{
  "crop_scale_min": 0.8,
  "horizontal_flip": false,
  "cutout": 0.4,
  "encoder_norm_position": "pre",
  "encoder_expert_mlp_ratio": 0.5,
  "decoder_widths": [64, 128, 192, 256],
  "decoder_blocks_per_level": 2,
  "eps": 1e-08,
  "warmup_steps": 3420
}
Rows from block 5 of the encoder of a small segmentation model, named by matrix and row number. Rows with one number within an expert belong to one neuron, the router's apart. Each number is 128 + 32 x the weight over its row's rms, rounded and kept within 0 to 255. All counts start at 0. Numbers have three digits each.
After each expert's rows are labels from the 100 images, of 14976, where the router gives the expert most weight on average: "colour at peak" is the nearest of a few named colours to the mean colour under the peak. Only what is clearly more common there than usual is listed. The data: rendered scenes of coloured solids on a plain floor. In brackets: how many of the 100.
# router: slot weights (encoder.blocks.5.mlp.router.weight, 64x256), inputs 0-127
# up: expert up (encoder.blocks.5.mlp.up, 32x128x256), inputs 0-127
# down: expert down (encoder.blocks.5.mlp.down, 32x256x128, transposed), outputs 0-127

# expert 23
router.46:122125131139120118188237070117134151051109168118117179057055113116135159111110123108153147112243117089150161112152139068161127157147127164155173107197160161168086117147183153116134141129104124182152131170060149131162106079129140086085170155147088120150120209114144133157146107105132106116113119093118095134110137141078073100140105097129172154163097123110108074152149094119125134169109
router.47:134121071134153126128024083134101124135188132090100095101161103119116162153144107154157065167173119138143132161152085133150142108121124105114110152074111163188126158139131136113116136105106139148154141134136052155124119089165116140172129110132092085109078140129144202195140093126156130089102096199086143161161115098130161171093175115112095157069085152139119213146164135169080082085090
up.0:173143133137111096144132130183108107158121135139145149102044150120135079138105103117143121133154193133098111151075146146140101153155088146166103116129141128153211137208165156126133156165100088132114065115041128155125122104081153125142112130116109158157205154085154171141097167133148128083122122122161143158097092164132151075121114184169147049213141135106178120120177132146118096140064
down.0:085119155092098135086141124106155180068139117122120116169160114166145135144164114117134160130101070168146130082159131127120156097074139090103109142121121117144077136067121124081148135112174157114184197130164168134142084136170075105157122132139168158114064130151088126084124084131119129150119114158114080107147126142129081136141156077079130149066147083153105130167043098089156155090156
up.1:123125157118149094062124062178123137135163141126092108144108095129171118128207111188135099107174094162183183119150109091108084169097155118129161090137154085089135106102169160187143127165124122148168128146120138138150096107054127160192132150131108116078164110172108145122141085153047169181126181135144111134136121167134095048202108093171137090148161152135157125140172148118140112064055
down.1:131142078125118177205133189094130132111103098164166148109106221127054147071066143054121135104131150110049077165153128115150164124162094142135109208129086198130137144149073102102099122097154147103110108077159140110091190175169141122083128092126123148160094126114170129136144193106172100143134094127128132086134124126096136195107118157076129141111065083126082116133058153162115114164185
colour at peak: brown (64)

# expert 2
router.4:104109090092111110117009099144080102185138119048098125144159125117086100137135134165134105173132127147144154161149129161140146099126089101107149163035101142156134152136122165141139114155094134121108139118118119107137129100129142131161131122169127120105114110056143171126119090139129152135127121202096146157143127132168149159095197129159117176137115160165119255153174144143119090095106
router.5:109130128144149139134237124116152143035127110111139178129127109143166116129140136108145081135167112113143124078142129087129120129155128128195164116213155162170122124158132126136108133126120144166114117150136134149150080077155121103153137172145110131147110170158154182105122110134135082120093158148121119110054137136125089093066121111135104186107144181113112109135191119097117115098106
up.0:149110155145115198081130166170143107127120179154129113151113128075183078179128073178177132105139088111166162110064193089109101122156071079178138148142111126168182121169147128176129098206112133189117106121055211173119100144063147089182091120088117154181133130116124128106098114119153109102152149135134080163196067097173121144081119104109108109166150124123183133123181091150147159065086
down.0:104182093110141090182161131101088133106150070059157159108140149153098186054145137073088133128112180145126111156180103090115099132111160157060126090105125116116071132081118138067139153021151127072162133129179046082118166160173123148087173146145145072087128103125126127123111161165116116173098112105116171097074189126080140121155131133153144162073098109164045102154081145133102112172138
up.1:110130114099100086126131081174112123134145086109075133131121142152148159106121075122078027125175151178131140203099094151178120167157142166152145106128159130127083147131086118097134104117133098092142145159191122099067125091169209120162139155105137084133174153137129148093168091196163159142115113080135192097099134139134078096144107110130140126151136101117128134103098145096164132217149
down.1:118099183169146163104127178092116144128124157163183121117092142095122099126151147134158213154094078088091129077133154102115123108113118117095077135086102149129184111136166131174115150145128147162137110080087137160177117142112056153111104078163117193116087141121132084171095132077094114112118132169131045133159086127112150118101143168118133126114108154127152102145158128130088137043110
colour at peak: brown (30)

# expert 22
router.44:131113119137132133120031092140083129114163120115102089150159108144095097137159107119147103149158131114131164119143115154134157120108183103133097156079121185218128158117124144131176147128097102106125188132085107139157083139152102146181102134179131136139089098104117134103153109148147152119078114215101130114129132132146154104122183067116109144103075127106146227170190125114120131088114
router.45:126115171142174139138216186136188157101082146154170145151101148122071160142197135112150159133128143140113098106171184058101092149117105135162099054166143133098092076125095113142138119139149161130102117126147067127145166115098120128075130091084133153083159159123113099148103152178154118129144102084118152137117088139146140136153108134091147120154079104201084071114132150138129116155124
up.0:235112138096053075081130181169126130155123054126187183081158106173144106094106119150112101182065146144165136101112130160129113145131086160116127116089198148121165097152156137138148193161110124101077107126141113144098100093197139193194110146154103059138071118140157118144176120180126137116096109119104122093111162099129158126182158156153122177084141114126123134163073160136126149103129
down.0:075166141170209137161166092146136157086121188133106087202097131124142118146146127121117146114159084129079111153133151090137155098084188109167113138179044113122080139112105127127118102115138089145142147117089142110112152137072137069033128133090169192148176136138061151154110145102138095136151155175133149112157082168105064112082121145137143051182097124138141079091160129134116093152113
up.1:223142140090035113084126174176118123125126070097169167108182076155152127082099099142119101203081139188183138114109116147171088159118092116139127129106194118156149096137172129104142197164102112110091105118137101127084092115180125164187085136097151069161066101151152134119166110164151136121107144132135099134145154067114141127165149131169137178093134070097109134162082148166128133114129
down.1:078120128172217111170150102145131171121102182133111101181076161126145107138136144125116152093129072103088110158137139097102201081094188157148091135170039109112098157125106134140116110107145110140137160141104179128133142147093149087028139155131148169139211149119100158189111151123113105143134148168116194095124084174118092122103112181105146039191139130153134060075138127122120105138098
colour at peak: white (41)

# expert 16
router.32:101129110119148141131161086130164141033105101131140163140145132125128137143144157101134117130158115117138136110155138092168176099131139130182166141221124200155140135139089100133112107116112096172137150159086176142155057080143157107093138186151125150154135118103163186111151103132142079142088116123144094128134121184151121096064162122095103146121135146128141108145137066081110110113125
router.33:164129075120123138133050083120091104172128137072095115106140150074074112164164127158163090124143161113148161113128146165118170147119131154111147140076064171189111147117120141151112145151110083142140126133112138105142123127145142146119113097160164099127102131095146142122171105113128159122071098211088127128110123139162132130114163115109121149098107129190145228161178157140080104115069
up.0:103120130109065102113143142138055057133140108126128127160143163165119134205174088135123099116136203185121149168107100144142138091105134129112102106104144153172129173169069120116082133148098109078080146106086121095115130090133127112154115171152107095111151154098160172086163125167160108184112175108104194119080154126142121085130177125147149193095118112139052129092164197108142127178172
down.0:136130158125167126095142122118183195120129152171102142110114122073127149090084151101131130145099056116123113091154163132066135138094100123114114149138106101083127084105172124141184141108158179177172122129173175131137119130100137185085135097104152168146145110138148100191106140078130175104137129123119060135190071131142111153125084139091105029149132126125195110164087054154111076115109
up.1:118121100133103115130128136151110106119141102112150103129160059121101171133157113069136131085078063147147186137098095125126155159108165141092095099119111130149132134085124096190131103096073134160124145102109130146142132172117106125129187135197067110114118131140130100206093049072100138114138156137142154151087061148119169125121133088096155143057131136145119137154041142149140176135119
down.1:139141168124165134112106086123155168168136154159111159109087227121126077120113150152120076156179182155149112150133164148146110095151066107145187159140170115098127122168106153123149136163213139110156118138149109133071161060153146170087092115085156147095150158105129140057152163175162154129128118070099098115125174106143103138097141127186111095213143144137117117124194140117142066124151
colour at peak: white (45)

# expert 1
router.2:167083150161135126133177145137113162144081115160147147149081171130129084120101111116144151160080162047067091143126137048127131142136183129165096139138110099131114111145120143084188172103175118157112144119105082083136101149196116115167141115111142179092085171192126118104080173132133064045131129149131166138172142114116162147140085150047090193121116073118139065123106113067126129123093
router.3:144143050122143112180190140138088126061184074124143109096135069130144114133131100127193136087160113158110147095137124112139160168170135091134170104130134169174073133091140115172135112120142117124131155111080092153101149106116132087171191154151123106139151155127108109169124093128127118108116123142076126112076145153086085142109160102103113165053079161083105119143093148120141132116115
up.0:128112157123134036143112055152084155158128145097085151164155100087073149111173129157171116144207135087120179141133129092109117105104120106127131178120120124120100139071153126122152174099122107132152144144154148122162111156144133126086114157152121104120116126100102068168087094155130096186053071121099158139083135127129121113137155122161130081197131114139160146109140095096149164174122
down.0:156122125166110175113176205139144102087130121189143179127092187167136101135100110097090145111095128146156128104092114124150076147145183126153111075122141094140135080147106150160051138105149113155150129150102137145084142078065128107133121098124140189103145158148150134124163142113112139122151148174134099095163147074096134131126069119123163140086099154095106146139133169142128105046071
up.1:138148117104157117115127117161127172112125102163132107142103139122123160163126174075111177119065155090132103092142114127160111150113131199109145133123100089046128040154068123157109092155175087126082084127205102115147108155154109090112117065144175135101145104149106084112159151185155098119137160146123082115157169148088106101112135095144174156078052125162117130145086118160123104090089
down.1:101126118141107153130108155080153108135145154112178147140165080148159131075108149192161125119147117186139161170163141123138183089135102092178132165103121176241141195087149112087162179123056110101142195134066133121127161112106121152106130191082152144164118109097144168150103143105136149112155133124144167116136098132146110135105130135106077120183199117078098180114201145079148116169173
colour at peak: brown (48)

# expert 27
router.54:203124094112120103157183083085144117082170086156116140088065171151142118097116147145164148088127101135119162139123140128144117158154139131091160183111132110139155105050146095143187122110152103147169159135081108162117107124141158124156132098112101108160114094119143077131116106139114155108129117163119116118124169153074132151151157090152158138138103169050149075134093128087113112088098
router.55:173127052127112122130185098104097112086167079186161137091087176125122095112095119127141165124129120151085143143141139105140145154145143126111169173141125163176134140071093119152168132130163119131157182117070110153132114095139145108145163105127101137145095116120180091126098137125130134124136128166131120125123139176083112144124145107128161141124096155069158042123119132101124107085115
up.0:125175125124104095179078116178125078104107171066074080152103071133123141155104117162115100104205077134134162182141118081122118158161126130145153157088102153191157128116144140185155086126188114137164127169105170151088118084115062148116115173168083131113103141154092103137111050080113148087167188144141140139129142163127091059169105126150129172162088154115102137082124136080121151088146
down.0:136199187125148132069208122120136165082104107191128182098148229197134108148164086100132130153114170137102114093141166117149110145129109104180135135133151144104115068164172095140137127125112146115093128126192111125118152097141155145103109056143135111152111153137157145149103133168189131153083060132127109094153116124137137135064134175144147136116153166123135103157138131135092118157127
up.1:078079090165179154089107102135114146177165177115122049166116134072113108166146104123119101124131151144127086134170138098123124133139147089119158085118085152097151165169109135114099096157169138162121140144115117142117111172147118079100137104141120122079141122135075123128113130151162122114174135188126141167144118113167125105112102121085111092129099161198146065138157134176177115141137
down.1:070169093169093131102126125129145174093159119118170143113122149145155084122127146087101132159110171145148085110128116158137140129102112112138188111109105118093183142187084136134067098117182152129108125098144153119084065164172112134178137193160174121110105114127063123092105136154129135126147157199105096084103112110108131163120139176138139079080135128117108210154135098154172122135135
colour at peak: brown (36)

# expert 15
router.30:064093154145144183076131135141184175218072165178149095175142166123150148128086150112139154159082104132176126139086129166095125114167172097179118101154071097084164095116104142120120090148164093122072148163161209157119149147111166144073099174119147121119162116173111145102162176130136147132155167073157127092188168088131111141112040076098158079110129111090108128073137144132162125169103
router.31:222128117147122170142208156092110099086197105146164194078104157124106118124138118152129114140103161055151164074147145081164141138114131106184124137199178135144107147110143107103096156122112124148142199147095097165122122124122122082078125128126108178159127123144146106165118118100125060137057103089146126143117122175152131158075118102086145159083114089129175070116145077113104108135160
up.0:124116134166148133082185091116117098146158094148157075113152155135142154129184111167139100116147127157169161115178109113155110141162167096131167104109104137194137083058123081139130116124134089130180161152114105155113094103122116125212148101118049103129076074112118120091149127151132104071133127184097088056078128085109110112103158141114119171090143155079083166140130111099148092089123
down.0:140106115100119161165103127126122141205110192085100127098131114083100189138146102115128128138173139085149132120094150116115147098147090128153074122154085144078143159135159159131131126077120162162113113108159128144146101155109127115075122180148173175139138139090179120159106137100133132132129122099130206189177091135214174194108044092114095132146089098177113141078173130153123128178124
up.1:137188158131048072205087079133090068100163168096097101171157088108087119140147104112089108154153158102093114122123144189152140095128096124098096122113141118135116142076159135155153118107099085117191132109129058147127076152092050061164120120109111117146018125076115090125139141112160104127124095179130169187093099171135114196093158087156102156155104096155169115140135066110145114137185
down.1:065057149144190175082147160147171175120080085136157153173147115128158107131117170105095151094088110172119119089156121075099079182140163077129136098208083113098145095140135108110119148138133147114085123155157201130098159144138225146120121154132138090107215124142133169152113185137113142151106178069149111101109171116117133122132075131110131097100132102111083064084126173146154131139099
colour at peak: grey (100)

# expert 26
router.52:152168186113128072159193064132097137104135145226180185168148203139131123131096130137081112181110131073146153149133122139138172090085114092167110164142129120153122122132094196156136132148161091099101135116128128116187107095125106106119143074131091151181073186119187082131129113121137075130104110102135103069095166141121144126131171132165128152098117151140127102133078112109110089111179
router.53:073081082140160145121025172139097102138120111065144096127132125101078129117141165192145136121128104168121129096189127114085172117076140112072111113110088172144116154147051125141064149143127156144141112127106170137180114098105152167123144097139122137108184093070107168171123120136121145176095114185111148127143082134109157139104148154082120066135129132168133180107156137179106075135122
up.0:159104114084102110197122101151114103152185203128069121095106136148121163148170177122125115099194151077097178099105165148105134098141099119155101179113137156158113149052102186167155147125069108175169140130135128171146125070051066122139148129148117145112096090077129073192118079133147103157150125110086167157136067087107155169153162097145138137167091149133164130048155136110183141136151
down.0:094189166151136161076093157140133180112118081151184184119155111140143102114112119131131124153069141179142109116150095137146136138142114146107174101074092117127146140203149117085126086139194182059099133130100093070097132140181178152094102148139129131102144158128108193058109156135125159096134118135157080087138168185179140115107115159138110090090181127132109146206117133146121094172146
up.1:090060115121125130169127174112158129151117169101112069117054084082125177134102117131123149071186137130111118145106153079108152151185115151126144117138114125121170157111133108148115104133141152182164135152119139169114146138071092063096152151100131090116150141096113070134150099116154103121192135077130163159133117110165162126181064147075113136138093162156156057083121166157142174159137
down.1:121068122153157135120175182103113131142154138060113070153038103095096162117111129131125103080180126104125109172126148065131135122139129090120122137102140089082130146145138135147091138102098144185138122102116119144115145117118099083128098118119114095147128124117114048140110118166154098117204119120111184148121114102120145105172101172110141135153120134152176063109174115104142168126126
colour at peak: brown (37)